A small image classifier, trained from scratch.
Training: muon at rate 0.0023, 13800 steps.
Rows from block 9 of a small image classifier, named by matrix and row number. Rows with one number within an expert belong to one neuron, the router's apart. Each number is 128 + 32 x the weight over its row's rms, rounded and kept within 0 to 255. All counts start at 0.
Before each expert's rows are labels from the 100 images, of 14976, where the router gives the expert most weight on average: "responds to" is what is common among them. Only what is clearly more common there than usual is listed. The data: views of escape-time and Newton fractals.
# router: router (model.blocks.9.mlp.router.weight, 4x192, trained with AdamW), inputs 96-191
# up: expert up (model.blocks.9.mlp.up, 4x384x192), inputs 96-191
# down: expert down (model.blocks.9.mlp.down, 4x192x384, transposed), outputs 96-191

# expert 1
responds to: pastel
router.1 [121 110 163 144 160 122 156 132 131 178 154 130 165 102 124  86 152  42 217 122 154 134 111 143 144 123 160 107 141 156 156 172 188 101 112 123 120 117  80 167 117 167 122 138 142 163 101 183 211 173 125 131 124 154  68 156 169 123  75 137  94 132 159 118 113  99 191 160  90 195  92 119  73 185 101 181 145 114  62 173 127 118 101 160  81 156 153 108  65 102 145 113 158 107 159  80]
up.3 [131 184 135 154 230 140 157 186 164 177 160 104  99 112 157 139 134 148 161 137  85 148 105 109 113 123 137 115 129 158 111 107 134  76 137  58 171 118 165  91 177 154 123 122 175 105  76 117 125 175 176 159 113 214 161  59  93 122  87 117 120 187  97 124 127 137 154 107 116 142 172 101  96 158 116 102 141 189 154 119 169 116 114 128 107 181 117 149 125 140  96 125 131 107 102 113]
down.3 [ 29 137 179 110  90 111  80  37  97 138 139 131 137  58 100  77 136 149 119 145  85 137  77  76 104 164 135 130 143 116 179 117 153 128 166  90 129 130  88 157 169  81 126  94 121 146 146 141 105 120  85 182 100 120 140 134 101 140 138 107 155 109  48 104 142 114 155 121 116 115 115 111 107 144 210 132  97 155 170 175  52 132 151  69 148 119 101 125 120 132  95 125 132 171 134 117]
up.4 [120  94 117  97 128 131  91 100 199 124 161 122 130  86 126 112  66 170 131 192 153 118  91 159 111 153 142  82 105 103 112 126 145 112 119 100 166  94 140 126 166 130  89 140 168 159 153 127 146 159  76 131 158  92 136 139 146 103  59 116 117  75 170 142 153  88 158 158 157 100 194 100  80 117  92 142 141  93 106  12  78 152  70 133 149  94 143 119 195 110 174 120 109 168 104 105]
down.4 [159 109 108  82 127 135 149 163  94  79  93  84 173 174 170 158 139 122  60 100 141 131 149 141 157  81 141 133 113 227 105 119 170 136 103 144  81 135  56 148 124 114 136 140 139 110 127  94 123 150 120 118 157 201 107  91 115 139 165 136 112  94 138 120 144 139  66 119  91 148  83  61  83 166 238 153 129 135 134 104 103 112  91 140 128 102 142 159 137  94  64 154 120 116 170 136]
up.5 [121  62 136 112 131 118 147 179 196  68 118 127 165 137  60  93 146 137 117 163 167 139  83 110 137 115 117 141 113  79 153 145 124 137 112 183 125 118 132 127 121 146 150 190 115 139 157 155 156 102  24 147 117 173  83 188 131 137 152 126 136 173 105 129 154 116 135 112 109 125 163 141 128 123 166 126 124 147 154 153 166  92 140 119  57 195 135 118  97 159 125  98 117 126  49 191]
down.5 [134 163 105  73 124 147 102 138 140 190 131  91  92 172 131 107 145  85 132 160  33 137 113 121 151 120 122 123 179 103  95 120 174 150 106  71 171  79 123 171 129 135 118  91  94 148 133 107  90 107 146 124 119 131 144 172 117  68 135 129  89  99  79 178  97 169 111 171 149 167 188 143 110 149 155  93  90 113  64 149 120 151  96 116 149 105 135 107 160 108  90  86 100 160  77 125]

# expert 0
responds to: cool; earthy
router.0 [102 100 104  62 132 180 149 112 145 142 147 167 108 162 100 136 172 129  90 125 119 160 100  41 162 119 133 166  86 131 163 115 144  80 144 135  75 152 144 136 134 126 123 109 111 150 100 143 103 150 151  67 183 126 140 104 163 137 151 141 173 112 102 123 130 132  76  29 139 108 128  65 138 104  63 132 122 164 125 192 119 105 111  42  73 113 133 107 141 107  82 142  98 111  87  90]
up.3 [117 141  89 122 176  97 139 153 162 106  92 115 110 109 159 177 144 128 124 149 211 140 126 112 152 145  80 116 157 126  83 181 133 140 107 134 126  98 107 152 115 111 136  84 103 153 124 115  72 100 118 164 160  93 131 115 131 119 141 109 122 108 110  78 176  65  82  70 115 105 127 155 146 154  37 126 157 115 151 166 184 106 120 157 186 152  65 145  99  88 133 109 157 107 145 149]
down.3 [128  54 146 133 115  90 107 104 174 115 158 118 163  90  94  71  74 136 119 162 117 136 148 143 100 134 124 104  93 111 187  63 114  94  96 108 162 154 169 132 144  77 132 161 118 141 102 111 139 123 176 141 122 167 106 113 128 114 137 143  98 131 159 121  86 167  99 112 134  96 117 187 103 174 137  61 109 188 155 115 136 105 101  53 119 121 131 105 152 149 135 121 151 161  88 154]
up.4 [ 90 160 184 142  48 112  91 178 117 111 152  84 109 215 195 110 108 133  95 122 108 158 138 190 165 189 177  58 134 186 148 114 164 159 181 134 114  95 124 128 136 112 119 135 140  87 149 142 136  75 140 100 123 136 153  93 121 186 107  96 127 160 190 126 111 158  93  89 138 146  91 135 120  49 115 123 133 111  84 138  98  92 126 177  79 131 194  99 159 113 160 157 126  85 147 138]
down.4 [126 122 196 170 101 117 161  97 118 181 146 135  89 110 174 150  49 121 110 166  94 121 112 167 100 131 120 172 129 128  87 120 164 185 189 126 152 140 159 127 168 180 159 135 113 135 170 188 134 151 120 121 125 143 118 100 126 138 108 115 125 138 108 148 133 121 138  65  97  97 152 189 149 123 167 135 152  95 139  66 155 173  99  71 159  84 143 143  93 113  88 180 113 132 104 132]
up.5 [ 62 125 103 179  98 140 105 165 141 140 152 137 149 161 104  57 101 110 197  92 122  48 142  94 108 148 126  58  69 118 114 148  99  94  88 113 138 172  95 152 173 195 149 141 178 133 178 101 141  80 128 153  81 154 102  99 136 129 115  51 142 125 152 138 129 155 120 133 140 147 141 207 136 181 140 158  97 101 118 158 124 122 182 119 159 136 167 101 180 184  80 114 106  86 104 174]
down.5 [128 159 132 153 100 138 113  71 123 166 121 162 176 145 166 115 121 124  97 131 144 112 179 110 106  98  97 184 171 116  85 101  89 168 147 115  94 113  85 113 128 103 127  97  89 150  89 154 131 102 100 142 132 123 140 133 123  98 201 117 122 157  50 155 101 178 178 132  90 199  82 153 101 153 110 188 130 121 155  42 125 160 142 134  83  78  79 123 156 193 141 184  65 142  83 108]

# expert 3
responds to: cool; burning ship
router.3 [145 122  76  69 140 147 116 113  84  89 126 155 127 175 125  60 165 115 138 110 111 124 115 104 121  80 166  54 159 104 155 152 147 120 154 103  84 178 169 138  80  86 121  53 124  74 116 145 159 118 120 207 135  81 123 106 124  89  95 149 143 120 113 177 158 177  98 146 128 126 170 181 133 164 107 104  64 162 118  71 112 148 115 115 159 133 133 160 137 121 164  96 149 142 117  92]
up.3 [ 58 113 115 204 146  61 102 171 166 127 115 169 141 128 105 141 128 106  92 142 181 160  67 194 130  94 104 115 163 176 147 124  97  74 146 171 140 128 131  89 109  83  60 121 178 167  90 136 126 111 172 145  82 143 108 100 150  77 129  94 164 160 131 164  87 135  97 119 177 148 170 100  66 112 159 187 161 166 151 137 118 136 180 130 162 129 148  74 122 129 141 116 169  91 109  99]
down.3 [119 121  75 104 122  91 111 109  92 105 121  74 151  96 120 111  93 124 152 123 117 147 141 146 102 218  84 135 148 156 133 178 136  71 116 141 178  97 146 133  96 104 162 122 120  61  86 104  87 157 104 132 173  62 171 154 132 103 117  61 105 145 114 142 122  90 100 171 136 105 140 170  98 160 173 103 126 108 181 113  97 181 149 140 157 116  77 141 111 111  86 144  89 136 129 135]
up.4 [152  79 134 113  99 105  99 129  98 146 160 102 151 126 120 135 117 161 130 134 130 103 134 127 103 154  81 227 100 160 115 111 165  74 119 132 108 200 110 104 153 167 181 135 131 108 172  96 123 151 101 181  89 138 120  56 102 189 125 142 128 101 142 127 110 112  90 124 102 132  95 114  99 114 162 148 123  90  88 174 104 119  96 180 153 111 132  97  94 116 142  93 151 129 173 157]
down.4 [158 137  79 201 160 160 100 109 160  75 119 116 132 101  93 100  78  69 126 148 198 150 126  30 107  71  55 176  98 106 112 115 129 140 120 120 134 182 142  94 111 188 183 178  99 132 126 131 100 114  86 144 124  59 145 137 197 118 180 104 125 132 149 144 115 110 126  91 157  88 169 119 108  74 155 105 115 130 192 156 143 107 122  72 129 140 132 118 121 155 139 115 101 102 142  81]
up.5 [144  88 113 167 129 167  81 141 177 102 127 173 158 131 110  93 185 152  92 136 116 161 144 134  72 134 145 114  69 104 136 138  97 166 190  45 166 122 115 113 105  85 110 124  92 132  90 114  99 109 200  82 128 100 132 104 133 214  99 101 207 165 164 105 124 144 124 157 144 141 175 141  92 139 169 146 159  95  79 145 145 163 176 132 138 102 105 124 165 123 102 137 140 116  93 153]
down.5 [118 154 104 149  67 158 112 134 134 115  69 112 116 103 106  81  94 164 163 101 164 161 128  80 228 144 155  94 154 140 140 184 108 121  87 135 175 147 114 163 152 152 136 117 164 103  90 140 133 120 105 155 144 103 132 120  97 165 108 105 140  91 150 118 186  41 195 163 157 110 107 116 132 146 176 129 177  92 103 127 118 146 148 140 130 154 119 140 151 135 132 106 139  97 145 130]

# expert 2
responds to: grey; Newton basins of five roots
router.2 [175 201 165 139  98 105 112 108  50 115 153  96  58 176 146 109 190 160 136 104 108 115 158 144  95  92  80 152 112 144 131  96  99 170 130 101 107 118 115 102 136 144 179 150 145 170 166  87  99 151 102  99 131 100 105  82  84 108 164  98 162 131 160 169 140 109  53 107 135 120 141 124 104 135 135  84 122 109 128 141 127 100 141  96 149  81  85 162 180 120  95 147 138 158 188 164]
up.3 [165 150 140 112 116 174 133  88 119 159  82  96 157 115 157 130 126 202 103  97 173 127 148 117 164 110 202 131 124 123 224  62 103 106 122 152 137 148 130 107 122  96 112  11 129  88 118  81 109 162 126  97 110 167 131  84 128 119 130 155 129 166 167 111 102 134 135 111 100 183 154 125 137 152  88 138 157 123 105 157 131 102  73  90 126 209 153 154 168 153 154  88 158 130 133  94]
down.3 [102 160  81 170 162 135 108 152 172 166  93 152 136 141 113 133 139 106  75  60 145  85 131 138  88 156  78 135 166  80 140 171 161 157 118 124 112 126 177 118 144 143 113 133  90 145 110 152  48 206 174 172 130  97 132 110  97 132 165  63 114 114 111  96 148 156 142 182 147 219 132 151 117 163  93 101 142 147 168  97  97 132 139  72 225 153 112 109 122 147  89 129 157 108 107 120]
up.4 [178 107 142 143 110 137 149 162 193  98 158 128 108 130 189  91 127 131 173 135 146 100 129 147 184 145 113  74 152 102 158 147 110 110 131 107 136 158 131 146 168 112 112 125  96 199 145 144 106 100 140 116 100 108 114 143  84  90 161 148 168  83 182  95  98 104  97  87  88 174  90  30 133 162 107 141 114 152  84 138 150  59 163 119 123 107 216 114 151 123  76 142 107 102 135 160]
down.4 [206 143 116 108  88  81 148 123 188  85 101 142 138 183 149 162 143  90 120 163 124 131 114 113 151 199 128 140 145 170 114 123 138 113 119 129 161 115  94 171  51 153 125  61  93 120 140  98 181  78  76  85 129 132 106 121 140 158 174  97  88 102 102 155 146 124 122  74 170 108 137 132 130 186  71 125 118  79 151  87 142 160 103 161 131  71 164 142 149 134 105 194 115 145 117  51]
up.5 [ 94 116 150  83 171 150  49 148 118 117 116 111 120 118 134 174 175 169 132 149 158 192 166 160 118 125 158 179 115 173 162  95 108 101 145 183 104 124 120 139 132 164 142 136  69  74 122 142  98 105 145 117 155 145 115 141 135 177 150 131 186 215 166  87 111 131  93 125 121 120  90 174  97 140 100 125 166  85  82 113 151 158 123 132 148 104 106 140 190 113 113 179 121 180 185  85]
down.5 [127 163 118 130 162 136 104  94 108 172 126 157 113 109 174 157 161 124  90  65 132  97 132 117  91  61 126  51 156 114 106 152 144 116 129 119  62  66 172  84 103 176 109 195  95 116 173 134 121  86 149  83 158 159  92  57 157 102 143 125 104 129 123 181 100 108 129 149 154 134 101 168 177 114 141 132 118 170 126  58 139 115 108 156 102 153 171 150  82 158 156 117  59  85 140 172]